Weights of a small CTC audio transcriber.
Data: trained on single English command words and digits, spoken by a formant synthesiser in many voices, 78125 training examples, 37.8 epochs.
Rows from block 3 of a small CTC audio transcriber, named by matrix and row number. Rows with one number belong to one neuron. Each number is 128 + 24 x the weight over its row's rms, rounded and kept within 0 to 255. All counts start at 0. Numbers have three digits each. After the name is the row's rms in percent of the matrix's.
After each neuron's rows are labels from the 100 clips, of 14976, where the neuron reaches its highest value: "responds to" is what is common among them. Only what is clearly more common there than usual is listed. The data: single English command words and digits, spoken by a formant synthesiser in many voices.
# fc1: MLP up (model.blocks.3.mlp.fc1.weight, 256x128), inputs 0-127
# fc2: MLP down (model.blocks.3.mlp.fc2.weight, 128x256, transposed), outputs 0-127

fc1.146 096:134149148173164123113154117118141131149093135136137159131148091105109178111150143173115137111084112147147120128153095124099119156127111109102155118081133103078180122135158124126118130109132146157104133120134128107110147152124171093097114090133105133111111150158095133166139120130119144126141096133113136151094120116166144076134129119081071083102136105124115149151184132114144144163106
fc2.146 102:130085132094135101125130145117102181126146129118096114113155128091125111126154170098076092124144109118143108142162089173110125119160152099121104161205106121129149122160168125139119153098095147161131117150088102109133114115141136119125105100119166113101096111103096142130083124111150144138085131099133097094132123117136149103113089126140115109159093102095108127121149116100101134144110
responds to: /ɛ/; /s/; /j/; word: yes

fc1.85 097:145170134080113138152122128099146137080128144115120182123123117129141141112170113118124157136157115131111097103149096147120141124142144132163139143136106135120098104100148119098126119077151108094133132150101160121139140138095071124120121138143093167139118062114104093086114115149131101106113089143091151176110114133106118127145077107172095145093161152099158102137133154148144114136137
fc2.85 096:115123130126148074119095103129120087130129107129127106137109152088114142138138134150126146066154132170131136126121133154102104138104121124161145137126104146159147089175131067157145187125105106174111143128113131136100084166152131115138130115146120129129089124139129178148177146102129097142176156122177101110143116089129158105140124145096115167141120110136160135153139157136155106122151
responds to: /ɛ/; /ə/; /s/; /v/

fc1.210 091:120122163102131123101163089112094133138179141133144091131122157107093144140127136147142131161151100090133096148112112139090091118093134147146155125083174116125124149119137131123130128140124116141142114159136163089175151157127134114114158103131189085132129167156157134139103162129098109120149115141104116183170090167130117139155114133160146105119106149107131117136110152101131163072141
fc2.210 108:077130103125113097147142113149107122126154135100098118134128170123131150114136117151075144186127139127154103153119119122089117124068139165126138125132174102131144151156083086151126112126103122092165135141086160140091154137125118099122133124149098121133119145166127157117109127104094135182125116139119153113103098144081148122107130180133124165099135139147139147145111100110107137186157
responds to: /ɝ/; /l/; /oʊ/; word: lower

fc1.124 093:136132051087141144134139111151090153173146118150122128170129118099101155127153126147189155140121086121072125144123131150087126150125122077120121108168122097165128105143156143163148131101138136138126128141148129100109151157128109103165133139130150109111113121164157139160096126163150160153147137144126146137191109154112157119138131157168140118138133108105153135096099159149126112140143
fc2.124 107:121144082167120151149138142125127120104084116139107123072065118087110130099133132133150146170100133133146120141124100147136180085125117125109116156076130111132117155158122163153099113107076123170140116110127173159106103181100132112153139071148111113103127087143108125135148122093101147101114125131120141149087146117130130127125125124095116134124171113149122147098126160168132148139123
responds to: /l/; /ɑ/; /f/; /oʊ/

fc1.245 100:140143136108129158110134134150077090115100151132097159112107123134118122130101136129115099137163135080119082108111105112131134135165136111145157123152145122123122104096159165117104091127122090100146109112106134128125173134101094128081147095104135153120081109110106111119115120166120123138145142117152126160152126113101113152215084133139105115104149162149133107154167103141144087168161
fc2.245 095:136081137158146069136088148124126122105064109105115085126129130148133135124100124111123084116148152121145127121106099149106112121107110075121104096103135102151118147171136161144147111170118120117096089111097128134126103148158141123132128119134068134118156110176140132133153129122110100133111110103124101121133065134116105158163164145112106134109143089100110172158149139123145102161155
responds to: /l/; /ɔ/; /k/; word: call

fc1.44 102:117094112129142188146097138131127121178082058142144155119134133110117130134143122136183127153153116110105127131131116100134125132144146104098110126133159133143166139135111155156112133106140108106124104135143111095086148137113111069156123162098145138137085132183161100167107132123151123170126136147151152124105128137150122104092149154151082090157138126117112137108072130096127091115129
fc2.44 135:149144125173151177129146096124131145134114101130137169153118124151164133121086105134125126092134124118119151098134151163156113096090119136136156132084107105146112124127079150147094172111130130132116131160106124161108103155148114085117135105173128120104186171120072120121105093115129133128133118150154104156136122115111084126126144170129148117130190121145144131076135180138108130147120
responds to: /l/; /f/; /ɑ/; /oʊ/

fc1.55 102:158147128133184141108165115150142128095142103103119100113153128135119138154103126148151131104141128163102114130124129153129140137163147124105138094132101148174094112104147121147135104100101122116109127157105144114113105145110151147161147131150131096147094111118141153061089096145153139139131142137064159130122075131148123177113166157172143090146124148113122072116160110109087132136158
fc2.55 104:105101141155137107143111118103128101145101082176111130115141137130167112138087189075107165166145112067161097121143132097087141104127135155148136131121164108095130103121131148174106162101124124149134072153133132090147131126102172141134122118116154107123113107120101113116145163140096148125152135094110114159148158133103109127120104104097134096130168134125136124145131098131123119158174
responds to: /l/; /ɑ/; /j/; /u/

fc1.71 094:127124117099149122143080109163091157023116127117140161128127117103136172147105115142097158164125119110129104095102164119143101123145169167146168101097145147118120100081123152127163145127129107121131108139134126104091122157119111121135168131092104134126096117121169157129109128131113113117144111143121173141096129122123161102141135130114118089161130152103097087136117115130150092132154
fc2.71 096:117119062129131109124162136140144107127170131135155149145107122105125110134083165132125160119104122127077111087152157139117127113113161139120117123121137110117123132151098114138129124126125120133126119093096119120083159111126199165157121127190126146136115153119100159116165178156122107117131166122173137115137148132128109136187076116093144116117110133135135110130115150140133054152107
responds to: /ɛ/; /v/; /ə/; word: seven

fc1.182 102:074159107099120119130095037122089123139139095163107119105161125131140112159119133134135143145108119100161125116131080170118143127124110111162151070171081112179134145092131167121167121086103098139143105110082160117099101096112103091126142126138129139129128124114122136102125109127125178144154131112135102126122138111085143108118144095123139103101099133122124118121141130119139123111124
fc2.182 099:094047110150125105123125137142141145142112082113096116125076143124117152118112128088165196118132146110156129151104136127139128101140137143153100120077129084127120173100146181128111130122129087137108115120088142135118161109108143132108167126164137141157141105142159127146178153148155128126129125127138114138156122127131101144134111132088073137138115125164153106139138138136144113110185
responds to: /ɛ/; reverberation; /ɝ/; /ʒ/

fc1.24 098:107197133078126130097141148135117150145121149164128112143142127171097138115076146141101140090135111117156156118100103106111131151119147152142167147115131112094126128150144153139108121103159105123162143146159108141167142107124183136116094112137172118162092129137115114139132133138118153150098161154126055138154112129095108114120151121112137078113157147092120167153149142156151144120159
fc2.24 095:125133169116121119134146145110138181101087120091095136129147110114114172141091122123141136127159132126108109129106122111127120120121129114120137120162145103129145149107125092154155073079099147119162122128115112126136092115097106154131186125094045122124153105150106135099131082134144125121142138092161117107123117134136141199143155156135123096098128156136100113166133119089131110107166
responds to: /ɝ/; /aʊ/; word: louder; word: search